From a checkpoint of a small spectrogram diffusion model.
Data: trained on songs of 200 made-up bird species, synthesised, often over outdoor noise, 39062 training examples, 85.9 epochs.
Rows from block 2 of a small spectrogram diffusion model, named by matrix and row number. Rows with one number belong to one neuron. Each number is 128 + 24 x the weight over its row's rms, rounded and kept within 0 to 255. All counts start at 0. After the name is the row's rms in percent of the matrix's.
After each neuron's rows are labels from the 100 clips, of 14848 (inputs lightly noised), where the neuron reaches its highest value: "peak on" is the class under the peak. Only what is clearly more common there than usual is listed. The data: songs of 200 made-up bird species, synthesised, often over outdoor noise. In brackets: how many of the 100.
# fc1: MLP up (model.blocks.2.mlp.fc1.weight, 512x128), inputs 0-127
# fc2: MLP down (model.blocks.2.mlp.fc2.weight, 128x512, transposed), outputs 0-127

fc1.240 057 [ 97 129 101 148 112 118 118 120 123 109 107 100 116 112 133 147 125 132 102 101 126 105 125  90  78 112 116 128 115 127 103 121 116 145 118 104 102  89 104 117 106 123 103  92 127  67 111 146 119  89 128 124 113 155  91 126 138 125 126 163 111 114 135 121  98  68  69 111  79 106 107 119  76  74 146 116 108 105  87 110  92 129 112 108 135 106 111 110 115 122  92 131 131 111 103  92 103 137 126 109  95 117 135 109 105 120 101 114 125  91  97  99 140 128 101 120 115 113 127 110  80  78 135 131  99  95  98 154]
fc2.240 053 [158 141 164 127 124 107 101 154 142 154 124 134 108 105 133  98 126 104 126 121 132 150 108 127 157 144  83  82 123 140 179 119 105 125 153 117 153 146 148  81 127 124 158 161 119 146 139 122 149 100 119 108 134 119 132 119 135  94 114 121  86 130  86  93 145 182 193 150 153 149 129 168 136 157  98 137 144 116 157 129 157 132  97 131 112 122 133 133 143  80 127 123 142 136 115 150  89 123 158 108 161 110 132 106 128 134 148 109 124 112 130 137  69 112 139 100 101 107 114 131 127 142 101 126 155 129 168  42]
peak on: downsweep (30)

fc1.490 067 [112 116 171 114  75  90 104 131 138 112 121 119 130 106 126 120 120 134 118 117 117 111 103 116 104 115 102 109 111 132 135 104 121 152 125 146  84 130 106  55 106  85 116  75  97 110 135 150  93  94 123 148 132 145 104 142 167 131 108 127 121 132  90 126 127 120  54 107  80 151 126  91 108  96  95 100 104 148 129 145 114  78 126 123 131  97 109 132 111 152 115 111 144  86 101 140  96 151 111 107 120  97 149 107 134 143 114 138 116 118 116 112 117 124 103  84 114 106 114 144 126 103 120 115  91  99 127  76]
fc2.490 058 [111 113 115 146 123  76 116 135 148 136 131 108  91 111 130 155 137 156 111  96 107 127 123 111 130 132 158 130 120 127 151 124  63 114 144 132 119 164 146 101 135  91 121 133  82  96 111 152 184  72 143  84 146 133 134 143 117 116  92 191  79 111 150 113  95 133 105 185 130 156 155 142 101 151 132 145 134 111 132 147  99 145 129 141 116 122 114 127  97 118 146 103 152 158 125 116  91 149 140 143 119 131 145 121 145 171 140 146 156 135 114 117 153 138 105 150 125 152 128 129 159 101 121 207 125 130 124 109]
peak on: harsh note (35)

fc1.388 101 [126 139 130 118  78 128 109 122 135  89 117 104 153 132  88 112 156  89 107  93 147  97 111  77 110 125  79 143  59 117 146 113 113 124 110 110 128 101 103  92 134 105 132  92  82  83 137 126 110 111  93 136 137 111 132 134 138 121  93 157  97 138 134 154 128 108 100 120 147 133 140  86 108  90 132 124 146 136 156  76 119  97 131 103 111 118 120 126 143 116 132 145 150 110 135 109  54 115 115 122 130  92 157 105 127 100 100 174 111 113 107 108 133 113 142  99 114 131 101 142 111  91 112 111 128  93 150 114]
fc2.388 092 [118 101  97 147 118  74  97 132 139 120 126 102 132 127 152 151 158  83 134 108 139 148 134 125  81 121 125 111  61 165 162 138 150 117 141 111 125 158 161 137  97 129 134 152  74 128 122 139 143 105 134 127 127 122 154 138 171 139 124 148 127 120 176 129 127 152  69 138 171 105 156 124 143  99 106  91 138 120 169 110 128  93 137 133 116 127 139 119 104 136 126 120 168 116 147 154 115 131 168 162 135 106 133 127 107 144 112 130 145 108 209 108 148 120 125 141 146  92 103 114  82 100 105 120 107 141 107 106]
peak on: no call (88)

fc1.140 073 [114 154  98 149 126  80 142 154 145 118 122 121 117 148 101 150 115 120 173 146 143 120 129 158 143 136 169 148 185  94 116 141 137 114 144 140 127  98 125 140 110 170 101 125  85 160 106  66 135 140 136 135  88 107  59 118 109  99 130 116 118 116 101  98 141 134 125 107 130 122 125 116 155 147  88  83 111  92 133 158 127 140 108 126 129 124  81 119 145 145 103  78 137 154 101 125 163 115  81  97 152  91 108 135 119 122 145 128 125 125  87 110 147  93 122 117 151 123  85 116 136 174 122 117 127 131 101 148]
fc2.140 065 [112 149 119 134 178  61 137 146 105 113 137 107 131 151 124 133 119  92 149 124 115 122 161 100 147 118 184 132 135 105 121 121 118 122 133 140 104 127 107 143 120 146 102 119 120 153  78  97 124 146 134 172 129 155 105 121 148 123 142 169 118  91 101 113 156 106 133 119 102 143 118 127  97 151 110 120 115  85 131 100 144 127 134  80 123 124 126 101 146 133  80 106 142 163 119 129 120 154  97 144 106  76  87 136  75 113 141 153 154 142  96 151 172 145 102 128 180 128 158 127 139 149 113 127  77 131  85 115]
peak on: warble (28)

fc1.149 106 [144 178 155 148 136 132 127 147 130 138 121 135 172 133 145 122 154 180 137 151 166 138 155 136 129 127 162 104 158 170 171 127 132 133 133 154 136 164 114 125 111 127 128 150 123 116 132 130 172 158 139 123 127 132 165 113 155 143 166 119 150 131 144 168 132 125 143 139 164 155 147 163 134 131 157 118  89 143 117 125 160 136 168 127 203 145 157 158 160 144 151 139 173 119 179 129 132 156 128 136 152 116 154 150 133 160 154  76 133 159 126 163 144 156 132 131 164 154 168 139 101 130 166 148 139 104 148 124]
fc2.149 084 [161 137 120 131 136 108 132 108 105 123 131 102 118 165 145 114  59 109 114 149 131 127 108 138 153 114  87 128 146 129 140 122 122 120 143 122 138 117  82  81 145 139 178 130 149 109 118 131 110 112 159 152  95 111 135 106 131 157 137  99 112  90 101 145 106 144 113 130 142 191 165 120 112 164  92 125 120 161  95 140 147 133 124 167 146 117 140 143 160 103 186 153 129 135 129  89 142 123 129 152 119  96 153 122 116 102 136  78 123 117  86 145 109 147 128 135 187 150 126 153  94 123 173 111 119  88 167 129]
peak on: upsweep (25); steady whistle (25)

fc1.373 062 [129 125 158  99  95 102 134 138 106 125  90 106 110 123 132 112 142 139 136 149 132 138 112 126  85 158 140 127 114 124 128 140 103 136 135 117  64 110 118  79 116 102 130  94 133 118 113 114 130  80 135 109 105 133  71 149 148 126 100 147 103 122 109 123 127 115  99 110  80 143 147  96 111  96 106  84 127 147 119 153  98 155 108 108 124 141 131 127  91  97  91 103 138 119 118 106  78 136 132 114 139  96 137  96 124 155 131  98 117 135  76 112  78 128 112  97 117  92  95 118 103  96 108 146 121  53 127 100]
fc2.373 056 [101 122 121 128 122 117  70 106 194 135 145 111 129 127 146 137 124  94 108 108 107 119 127 101 120 114 153 116 145 107 131 126 142 105 185 151 125 139 142 124 134 102 145 147 107  94 148 146 146  76 108 139 109 143 112 131 175 140  98 125 134 119 148 122 144 112  84 169 130 137 128 136 147 121 118 149 150 102 111 138 105 155 162 123 117 136 135  94 105 171 142 126 188 112 150 148 126 163 152 102 106 123 139 151 177 175 156 133 148 103 167 123 201 149 107 138 151 127 163 146 111 111 142 161 103 111 126  92]
peak on: harsh note (29)

fc1.442 120 [ 85 109 129 105 106  81  95 131 117 111 100  99 123 117 119 132 117 111 107 112 123  90  99 126  89 113 114 121 105  89 122  95 106 118 119 125  89 121 110  74  78 124 110  73 110  90  99 110 112  91 110 135 116 123  81 117 136  98 119 131 107 121 121 106 114 116 112 103  94 141 100  99 104 108 107  88  99 146 105 111  94 109  82 126 121 111  82 128 107 135  95 104 114  95 108 105 112 144 134  95 108 109 132  98 135 141 103 120  89 124 121 124  99  85  97  85 101 110  96 122 118 109 105 123 114 106 139 104]
fc2.442 136 [165 143 117 121 116 127 179 144 133 104 146 144 139  84  99 107  93 144 131 101  78 202 147 154 157 133 118 109 110  92 177  92 111 123 150 129 127  94 112 135 159 131 130 136  76 149 160 184 119 157 130 133 158 142 131 144 139 157 109 134 129 107  93 159 117 148 105  99 111 121 147 137 144 104 148 128 143 126 149 171 147 133 160 138 110 156 144  90 118 131 106 116 129 139 128 119 114 160  70 113 154 138 112 141 152 128 134 114 140 117 119  84 131 172 114 147 112 117 143 131  93 155 115 173  98 139 107 110]
peak on: harsh note (38)

fc1.506 084 [100 125 112 106 134 126 165 143 116 127 131 161 133 127  77 125 110 204 121 142 112 107 101 145  96  79  92 149 132 125 108 119 126 136 105 150 121 103 175 149 135 155 186 142 161 141 130 112  76 109  92 122 119 117 142 152 138 107 144 147 115 136 147 157 142  89 152 146 118 151 155 134 128 110 146 133 162  85 121 152 154 170 114 156 119 100 149 152 102 132 115 101 129 106 153 111 104 132 138 155 141 117 108 112 154 154 163 110 105 159 155 149 111 124 131 167 161  90 120 129 108 159 109  81 100  99 134 127]
fc2.506 080 [ 99  82 105 149  98 156 148 147 116 125 159 134 170 120 134 108 167 140 166  95 116 164 129 119  84 143 122  89 155 139 117 120 119 150 154 161 109 100 137 113 156 121 110 164 146  86 117 112 111 147  72 110  93 111 137 153 128 111 129 129 100 148 144 134 103 102 114 134 124 142 188 140 125 166 106 117 113 107 143 137 130 165 114 102  94 150 126 117 127 152 129 112 115 168 132 109  97 201 126 162 129 124 143 135 130 141 123 103 124 157 192 179 124 137 125 148 161 122 136 113 108 142  96 149 112 137 112 144]
peak on: upsweep (38); dip (25)

fc1.473 082 [136  94 122 155 115 164 127 105 103  99  94 131  89 137 104 112 121 158 124 176 100 144 161  97 122 169 156 132 139 137 116 114  93  75 100 148 126 134 132 138 184 126  86 157 126 129 137  75 123 162 163 117 110  92 140 139 140 142 135  89 133 134 131 151 144 145 156 102 162 122 143 106 145 173 135 130 138 108 181 134 126  96 113 144 137  95 138 108 154 148 146 109 119 142  89 139 161 154  97 139 138 148  82 121 105 106  92 147 114 117 131 121 145  92 158 139 141 153  91 125 139 164 146  85 116 115 118 108]
fc2.473 077 [147 106 115 122 131 137  47  93 145 102 129 149 105 105 136 127 118 120 139 178 116  93 201 123 140 142 126 129 118 118 100 160 148 168 137  92 129 156 133 121 171  97 157 149 131  91 132  95 148 119 104 131 151  97  92 109 141 110 101 134 126 156 136 125 145 151 141 172 143 143  90 130 144 126 162 131 109 122 110 155 122  93  92 134 133  98 169 160 166 172 159 111 148 117  97 117 161 140  98 136 140 134  88 115 106 133 150 139 110 106 115 144 121 128 108 142 163 142 112 137 118 119 180  94 130 114 132 138]
peak on: no call (89)

fc1.264 142 [ 89 115  96 117 150 118 154 160 118 110 138 124 130 135 124 154  91  99 105 133 117 152 135 178 116 113 130 117 134  65 129 111 138 124 140 117 127 124 132 158  90 175 110 133 135 160 109 101 149 148 126 165 130 114 101 133  88  93 182  91 131 108 146 104 101 149 178 127 138 154  93 141 142 133 154 116 114 149 101 141 145 152  92 149 143 114 113  99 112 125  98  80  80 135 128  97 192 134 124 113 107 160  98 123 142 166 103  81 108 127 137 157 114 113 103 138 120 141 141 117 141 169 121 114 121 169 134 142]
fc2.264 164 [ 90  98  90 112 140 127 159 120 120 142  90 178 159  94 172 138 137 114 114 115 111 103 144 132 123 124 126 137 119 129 138 143 110 130 113 132  97 102 106 145  83 126 105 152 103 135 106 118 145 196 134 145 137 143 102 108  92 162 133 138 168 119 100 128 134  99 134 143 118 134 119 152 140 177 124 106 105 152 138 101 139  78 108 131  97 110 117 126 132 107 154 126 120 147 133 108 140 149 175 166 164 120 132 106 175 170 127 121  90  92 176  93 134  89 144 133 150 106  91  75 122 147  86 117 129 125 124 125]
peak on: harsh note (31)

fc1.491 074 [115 119 103  96 165 128 156 136 148 179 106 106 185  95 126 129 142 128 112 113 160 110  84 156 131 128 119 114 155 103 117 133 132 124 115 103 156 160  98 140 138 115 152 111 105 147 143 136  86 141  84 123 131 118 165 150 100  99 136  98 152 119 138 149  91 118 136 119 102  84 144 137 148 164 116 127  92 145 101 141 107 116 134 129 154 115 129 126 109  59 167  72 141 124 139 149 149  99 119 104  99 133  87 142  91 105 143 109  81 140 138 123 103 155 138 130 138 112 151 151 154 167 127  82 104 126 101 116]
fc2.491 073 [165 116 124 131 143 128  97 154 119 153 114 108 101 146 133 132 120 147 138 125 145 140 169 153 123 107 144 123 167 152 141 121 144 153  97 123 151 127  64 143  90 150 136 127 151 167 108 165 108 126 149 118 121 123 120 145 105 139  94 186 122 114 132 109  72  97 134 124  89 152 172 150 138 120 143 190 108 169 142 119 144 122  84  90 149  97 175 117 112 107 156 148 113 171 146 125 144 123 123 112 113 155 111 118 124 118 122 159 129 121  80 115 134 138 129 194 144  82 121 134 108 101 138 105 137 150 129 142]
peak on: warble (30)

fc1.363 066 [128  95 129 119 159 154 100 103  82 154 111 126 138 102 154  87 143 133 135  87  81 133 110  79 120 160 114 149 101 131  90 110 143  84 122  98 134 116  89 139 160 121 121 158 145  96 102  90 122 106 172 129 121 140  97 134 111 125 129 117 137 113 120 121 137 155 144 119 140 113 136 150 145  80 179 124 135 104 138  82 126 101 116 119 130 115  98  93 144  91 116  93  54  96 110 128 162 104 141 149 152 132 134 142 113  71 130  87 123 129 116 125 109 120 122 112 106 171 135 141 106 124 138 156 118 148 111 123]
fc2.363 058 [143 111 105 165  99 109  73 103 109 145 141 134 105 149 133 127 108 168 124  68 113 119 147 160 121 134 137 160 137 127 110 145 149 134 165 105 119 149  74 127 149 152 151 178 129 124 104 138 137 136 123 119 146 140 161 135 152 167 121 105 145  80 132 136 133 156  77 141 123 110 154 158 169 100 152 165 152 131 133 122 154 123  89 158 117 153 160 113 126 112 125 116 127 117 122  66 154 114 133 163 108 138 130 138 130 109 122 109 134 127 113 122 161 101  95 120 101 157 132 109 106 153 184 146  67 144 132 148]
peak on: warble (27)

fc1.353 066 [148 117 122 153 102 167 117 139 121 116  88  98 138 177 119  98 107 173 121 156 106 117 172 143 105 134 146 121 106 139 151 112 133 104 104 174 108 144  92 118 136  89  96 104 103  95 139 123 121 153 151 152 138 119  91 121 136  80 153 109 155 131 147 120 163 102 132 148 141 118 170 127 105 158 122 105 106 115 137 109 135 157 108 143  91 124 107 169 140 159 152 137  96 121  80 179 113  96 145 108 148 135  89 163 139 135 104 144 126 130 116 113  92 130 160 136 155 133  92 164  90 138 165 154 137 111 124  99]
fc2.353 058 [124  77 137 103 138  63  93 116 152 145 138 133 114 140 126 107  81 157 105 105 162 108 170 118 139 136 142 102 167  74 164 157 125 165 151 123 113  94 102 153 147 128 131 159 150 165 128 114 128 142 124 175 142 117 133 155 169 145 142 106 117 146 131 135 143 127  72 125 126 122 141 161 115  87 160 124 112 129 134  98 118  92 125 144 124 144 136 130 125 165 140 139 115 134 118 110  81 131 122 117 179 126 115 131  82 158 154 122 150 100 150  98  97 111 125 165 136 156 112 179 150 139 158 118 125  99 134 129]
peak on: downsweep (34)

fc1.245 082 [133  97 125 161 120 143 123 109 112  91 109 121  93 134  97  96 112 168 125 156 100 116 156  92 136 156 131 131 123 146 108  88 116  71  85 145 142 123 107 125 173 118  84 129 119 118 118  94 108 159 159 116 134  87 151 117 128 141 115 105 142 146 142 136 143 149 121  97 162 121 114  83 147 139 115 140 115 115 185 123 124  78  96 140 105  90 141 118 143 169 144 125 126 124  85 151 136 160  88 142 146 140  94 130 113 121  83 164 107 107 124 107 145  82 139 128 139 168 121 145 146 163 137  80 135 124 136 104]
fc2.245 084 [132  91 101 113 108  97  86 102 141 139 111 159 109 111 115 144 123 117 124 151 120 130 190 114 163 132 127 112 113 140 103 171 140 155 105 125  98 130 144 128 159 116 133 151 101 108 129 128 143  92 112 143 149 104 120 122 114 143  58 136 125 136 132 127 167 141 108 187 158 156 101 154 140 151 159 113 139 137 145 144  93  82 107 121 151  94 168 167 171 161 158 125 155 125  90 128 180 108 113 158 150 151 117  97 139 149 161 103 103  95 116 154 123 125 122 129 136 155 107 142 142 113 152  85 122 120 147 119]
peak on: no call (86)

fc1.237 062 [146 109 122 132  99 136 127 104 114  84 117 117  86 126 146  95  96 160 116 165 115 155 166 109 111 112 148 155  83 107 126 134  89  79  98 141  99 124 143 127 154 157 118 118 161  81 136  82 134 126 131 121  81 111 120 120 148 123 149 150 151 125 146 129 137 121 162 121 137 132 157 169 148 185 162 113 128 146 145 115 140 149 117 166 138 111 100 132 116 150  78 142  96 119  70  81  95 129 137  98 160 111 123 112 141 136 127 119 106 130 155 135 152 137 112 104 126 126 100 140 113 119 154 100  73 112 147  98]
fc2.237 054 [136 106  97 131 162 132 115 147 124  75  99 109 103 146 148 110 100 135 111 135 101 145 160 118 127 128 151 127 110  95 150 119 101 107 147 142 142 166 120 148 155 129 113 155 156 142 113 139 134 133 147 140 102 130 129 134 171  93 129 148 112 156 117 128 131 126  96 111 152 104 135 145 123 104 157 137 142 140 100 153 162 130 155 156  97 143 145 157 102 167  84 166 130  67 131 117 113 193 125  78 126  88 139 155 134 123 176 166 166 112 173 137 143 152 113 128 143 130 114 117 141 157 164 131  81 103  95 158]
peak on: warble (33); downsweep (27)

fc1.3 105 [160 149 110 135 138 105 148 172 178 154  85 130 185 165 170 109 109 144 136 150 105 136 156 141 120 147 165 107 145 145 158 141 182 144 121 134 142 152 130 112 148 134 127  77 159 126 147 152 143 117  91 120 118 130 175 118 152 142 126 134 134  95 134 166 151 143 123 142 150 122 129 114 133 135 165 162 127 149 168 149 180 137 121 159 160 139 156 112 150 149 148  97 116 153 123 154 128 101 157 157 144 121 146 143 129 141 142 144 122 161 132 113 134 113 122 160 128 134 164 136 160 121 101 157 147  91 147 197]
fc2.3 085 [106 136 122  38 154 160 121 157 146 118 139 154 145 122 114 135 149 144 128 118 131 142 144 107  90 142 144  92 125 127 131 172 145 118  82 174 163 122 130 115 108  79 125 132 146 125 132 128 111 104  80 133  75 155 100 111 114 108 134 134 108 152 130 131 112 134  87  94 156 102 111 117 110 120  77 143 135 176 150 139 152 153 120 110 113 114 119 125 166 131  93 151 150 104 104 135 145 135 148 111 145 120 119 113  87 145  97  87 177  94 164 156 132 116 152 157 109 139 110 114 136  98 133 135 114 142  97 139]
peak on: upsweep (37)

fc1.238 089 [144 132 137 130 112 101 111  92 139 121 116  86 147 116 113 112 137 115 119  51 109 109  99  88 137 171 126 143 113 133 142 144 110 122 121 140 131 139 125  99 131 140 104 103  81 108 152 115 141 107 123 121 121 122 101 123 136 124  95 138 127 143 100 115  93 156  87  79 110  90 107 112 104 145 127  91 108 150 149  79 101  68 131 147 126 108  84 144 150 149 119 121 123 128 122 148 128 100 101  95 111  95 141 115  99  72  89 161 110 122  86  84 145 102 151  83 134 113  99 119 126  98 146 120 116 121 134 102]
fc2.238 066 [122 133 106 139 115 136 112 105 121 129 130  61 142 104 190 155 138 101 127  63 109 130 100  86 137 140 163 102 147 168 146 114 135 119 131 177 122 111 145  67 145 160 100 139 125 138 119 112  99 163 106 144 117 155 109 135 154 133 121 124 106 104 101  73 121 130 113 136 119 126 157 164 128 102  96 159 114 128 165 108 150  93 160 111  85 101 140 142 125 144 122 139 134 150 123 123  82 173 153 101 124 136 137 165 152 106 100 106 133 113 119 161 170 153 115 133 142 100 117 103 127 108 109 111 115 121 127 137]
peak on: upsweep (25)

fc1.188 083 [123 132 147 102 112 135  73 111 128 148  80 122 173 135 114 128 141 130 139 135 119 144 105 120 109 130 141 123 129  94 124 124 108 125 138 133 146 141 134 133 125 115 140 166 135 135 145 128 104 166 155 113 122 128 110 139 136 106 132 155 104 131 138 193 149 144 160 132 136  91 176 133 110 151 128 138 152 155 151 127 102 135 204 179 189 118 150  71  87 111 172 117 143 156 170 119 158 136 125 129 140 129 118  79 108 122 119 118  86 151 116 132 134 116 137 110 146  74 112  94 170 130 159 129 102 104 126 146]
fc2.188 076 [114 126 146 112 171 145 118 120 149 130 135 134 121  95 108  56 126 164 118 115 147 108 132 143 137 151 113  80 173 100 154 127 120 159  91 115 116 119 129 123 112 101 151 140 152 170 122  91 136 126 107 146 101 113 129 104 137 113 126 147 107 175 122 148 122 116 146 125  90 112 127 109 116 141 105 171 103 159 118  81 145  82 180 136 155 136 141  95 162 114 125 147 136 164  95 125 138 119 119 111 171 122 147  94 152 143 163 129 134  88 122 158  80  95 132 164 140 150  82 128 109 112 133 146 138 131 151  88]
peak on: upsweep (29)

fc1.203 087 [109 132 159  97 120 132 107 166 158 149 122 135 169 117 145 129 171 119 155 145  89 136  87 122  96 133 116 172  92 121 114 131 118 135 136 115 143 126 137 137 133 131 147 154 133 127 147 100 108 123 125 124 110 133 146 131 162 128  66 154  98 121  96 163 137 158 172 110 107 154 114 119 138 125 122 143 126 131  81 126  90  84 169 138 169 151  97  91  70 109 104 141 142 128 129  75 135 136 143 137 117 103 149  97 124  95  92 119 131 159 147 128 133 132 129 110 122  88 169  65 131 102 147 111 154 118 164 118]
fc2.203 075 [136 114 135 123 144  98 147 118 159 158 144 124 125 100  95 112 102 130 108 115 167 139 113 128 131 141 116 110 174 130 138 192 136 127  64 135 110 108  95 117 144 120 141 132 134 187 142 104 141 131 105 149 110 141 128 121 144 158 141 135 106 129 180 139  98 118 118 126  87 132 114 132 129 100 131 188 140 146 111 131 142 119 178 107 159 122 124 139 133 150 113 163 110 143 115  92 131 172 115 143 174 151 162 100 133 141 138 146 137  90 102 116 119 118  97 164 127 170  57 140 120 106 131 158  93 128 120  89]
peak on: steady whistle (48); buzz (34)

fc1.492 112 [ 99 142  90 113 118 125 159 148 138 128 110 132 123 127 106 128  92 135 167 140 138 115 143 144 102  86  97 131 130 113  93  91 135 118 131 148 176 102 123 161 106 167 172 140 190 124 137 125 155 124  86 178 162 136 133 130  96  95 147 113 111 143 141 175  98  93 174 156 140 149 160 136 113 150 152 149 130  86 154 130 166 176 134 150 128 126 119 141 139 109 104 117 132 126 149 149 147 140 111 177 134 184 121 111 138 133 111 132 114 117 133 122 144 143 139 153 143 146 119 108 122 186 143  98 167 146 142 137]
fc2.492 095 [110  44 151 131 132 126 118 135 156 105 114 124 149 140 143 145 125 111 194 113  99 125 120 105 117  87 145 115 149 160 123 113 145 117 160 148 125  75 153  95  99 142 121 146 128 128 111 139 174 115  95 129 161 129 125 105 130 127 117 147 151 147 106 156 121  71 141 137 136 112 153 164 137  91 121 149 164  80 131 134 116 135 114 147 134  96 104 127 142 130 137 130 122 148 123 129 103 172 153 141 110 154 102 109  75 143 133 113 121 109  91 169 117 164  84 157 143 109 140 134 156 167 121 126  98 109 152  99]
peak on: upsweep (37)

fc1.382 057 [139 126 120 121 105 121 158 115 125 105 165 169 150 185 102 118 116 147 130 155 133  83 145 115 139 149 140 158 189 159 123 109 141 118 146 141 115 105 154 142 141 169  56 129  76 158 142  82 143 141 130 141 132 110  88 110 157 134 137 131  64 119 123 170 115 146 159 111 138 134 131  98 104 144 105 128 104  85 166 154 107 116 108 146 140 138 152 126 136 143 162 101 139 101 144 134 155 121 134 134 125  94 113 136 115 128 118 141 140  95  76 133 138 107 138 102 135 115  85 108 111 132 158 110 156 130  95 113]
fc2.382 054 [117 128 118  97 143 132 160 145 116 133 158 161 120 121 103 127 134 119 116 156 143 127 180 111 107 183 164 131 158 138 152 136 172 124 102 149 129 114 165 168  83 128  88 156 137 146 146 149 165 131 134 149 125 158  77 113 139 146 127 135 105 133 108 132 115 126  80 136 150 148 172 139  93 150  70 120 134 136 181 130 130 115 173 125 133 115 151 126 138 147  75 135 109 137 142 141 145 146 129 168 116 100 150 175  99 138 123 156 143 107 159 155 131 112 149 198 117 126 119 118 129 150 133 120 121 108 101 119]
peak on: steady whistle (36)

fc1.312 077 [114 143 110 111 138 111 136 142 124 108  95 119 142 143  72 141  96 142 110 137 124 135  97 148 116 115 118 130 153  92 110 123 128 102 112 108 123 137 109 143 102  90 186 121 116 142 140 129  73 127 108 121 112 109 130 194 108  83 130 117 111 142 151 133 124  90 150 111 109  90 177 137 138 153 136  97 141 155 103 129 110 169  85 136 129  64 128 140 123  90  92  88 136 138  98 122 105 160 116 126 140 127 109 141 134 150 161 120  94 156 154 145 142 127 117 157 148 114 117 143 117 153  80  68  99 110 149 114]
fc2.312 079 [ 92 121 129 158 144 141 147 108 114 117 114 114 135  99 133 131  93 134 146  97 101  92 151 121  97 132 117 125 147  96 136 122 108 120 109 153 100 131 136 151 154 132 116  93 113 142 121 131  90 156 118  92 139 134 128 144  86 146 124 136 102 129 124  69 126  26 119 104 118 102 157 146 136  98 142 172 108 128 137 133  75 163 144 119 115 130 127 134 118 109 110 114 146 149  82  99 126 161 143 150 126 118 154 147 153 156 127 113  83 152  80 158 133 124 150 183 163  93 148 138 147 135 138 117 103 113 144 157]
peak on: warble (43)

fc1.205 072 [116 144 155 116 159 121 123 112  98 114 169 129 150 119 110 123 117 164 140 121 149 155 112 120 154 155 144 142 141 141  98 165 101 108 113 146 136  99 136 175 134 131 151 163 159 139 149 164 134 152 124 149 116 120 136 172 157 104 107 143 151 162 148 125 145 105 156 131 138 104 180 140 148 100 155  94 120 157  90 146  95 111 113 146 130 133 114 149 159  86 159 137 149 137 139 118 155 169 155 144 120 131 175 186 126 127 137 154 102 149 139 131 144 127 117 125 116  60 169  91 118 106 156 141 160 159 157  92]
fc2.205 053 [114 163 142 124 168 135 139  94  85 170 141 108 143  76 128 143  43 135 128 110 164 127 118 141 106 173 143 142 129 104 127 133 154  70  89 117 135 102 114 143 121 135 139 143 142 123 105 146 125 134 128 145 104  69 151 132 136 140 110 102 113 147  86 123  89 126 128 115 128 133 158 115 154 106 139 132  95 129 110 133 120 103 125 144 108 130 161 116 106 100  96 177 149 151  96 163 141 149 105  94 147 122 140 120 183 110 138 142 130 123  93 145 131 139 120 160 116  82  99 113 115  90 127 136 167 141 132 110]
peak on: steady whistle (34)

fc1.396 068 [113  82 121 115 123 162 122  96  78 113 135 120 150 129 136  95 132 109 102 120 110 155 132  87  99 155 109 162  67 106  84 100 115  87 152 110 136 120 101 148 122 122 122 148 133 107 102  88 152 120 168 125 148 137 100 122 116 141 157 121 119  94 124 114 143 168 160 116 147 107 121 154 170  98 169 134 165 143 159  72 138 116 102 119 134 141 121  82 126 120 110 124  62 100 114  94 134 108 148 132 145 133 151 121 120 101 114 104 135  93 117 151 104 124 119 110 111 191 116 111 114  93 135 128 126 124 123 123]
fc2.396 058 [135  91 139 174 123 118  86 107 113 130 151 127 118 122 128 134  73 170  96  71 132 115 188  86 144 135 148 174 136 115 121  85 142 131 140 114 122 119  88 112 154 123 133 154 128 135 115 118 152 121 140 156 122 124 134 123 125 153 162 134 124 108 145 122 118 167 120 151 123 131 140 141 170  88 147 150 141 135 129 133 160 131 140 138 123 201 151 107 100 101  98 126 109 135 117 100 131 138 133 157 121 139 187 117 110 115 128 129 145 109  88 130 140 108  98 170 133 149 137 125 104 147 135 141  45 161 127 143]
peak on: warble (32)

fc1.59 058 [114 150 149 102 137 140 147 165 147 122 165 165 149 123 125 166 152  99 142 186 167 122 132 109 108 114 132 132 121 105 144 142 131 106 142  94 129 128 153 119 114 103 131  87 102 161 131 136 141 137 141 133  89 119 120 114 122 161 152 147  79 106 115 132 148  87 175 157 115 142 174 127 129 136  94 105 137 115 113 119 130 161 124  60 156 136 122 110 145  62 130 113 116 127 128 127 128 140 119  90 163  87 149 148 135 159 191  97 129 115 120 144 131 156 122  90  87 113 111 121 132 140 161 142 133 105 120 167]
fc2.59 059 [113 124 129 145 129  91 103 123 124 137 117 124 119 162 101 121  94 124 120 113 152 152 166 144 127 127 130 169 167 143 139 105 112 153 133  88 109 112  85 144 153 106 123  95 118 120  60 136 153 111 100 119 127 133 123 127 152 117  92 118 145  67 134 167 130 134 106 141 118 153 152 144 141 114 133 124 104 116 129 155 140 135 134 156 178 126 127 148 147 107 118 124 128 141 135  51 141 137 146 108 152 133  44  80 165 110 154 157 133 136 102 160 152 112 107 129 115 125 152 144 113  81 113 120  98 158 135 109]
peak on: upsweep (27)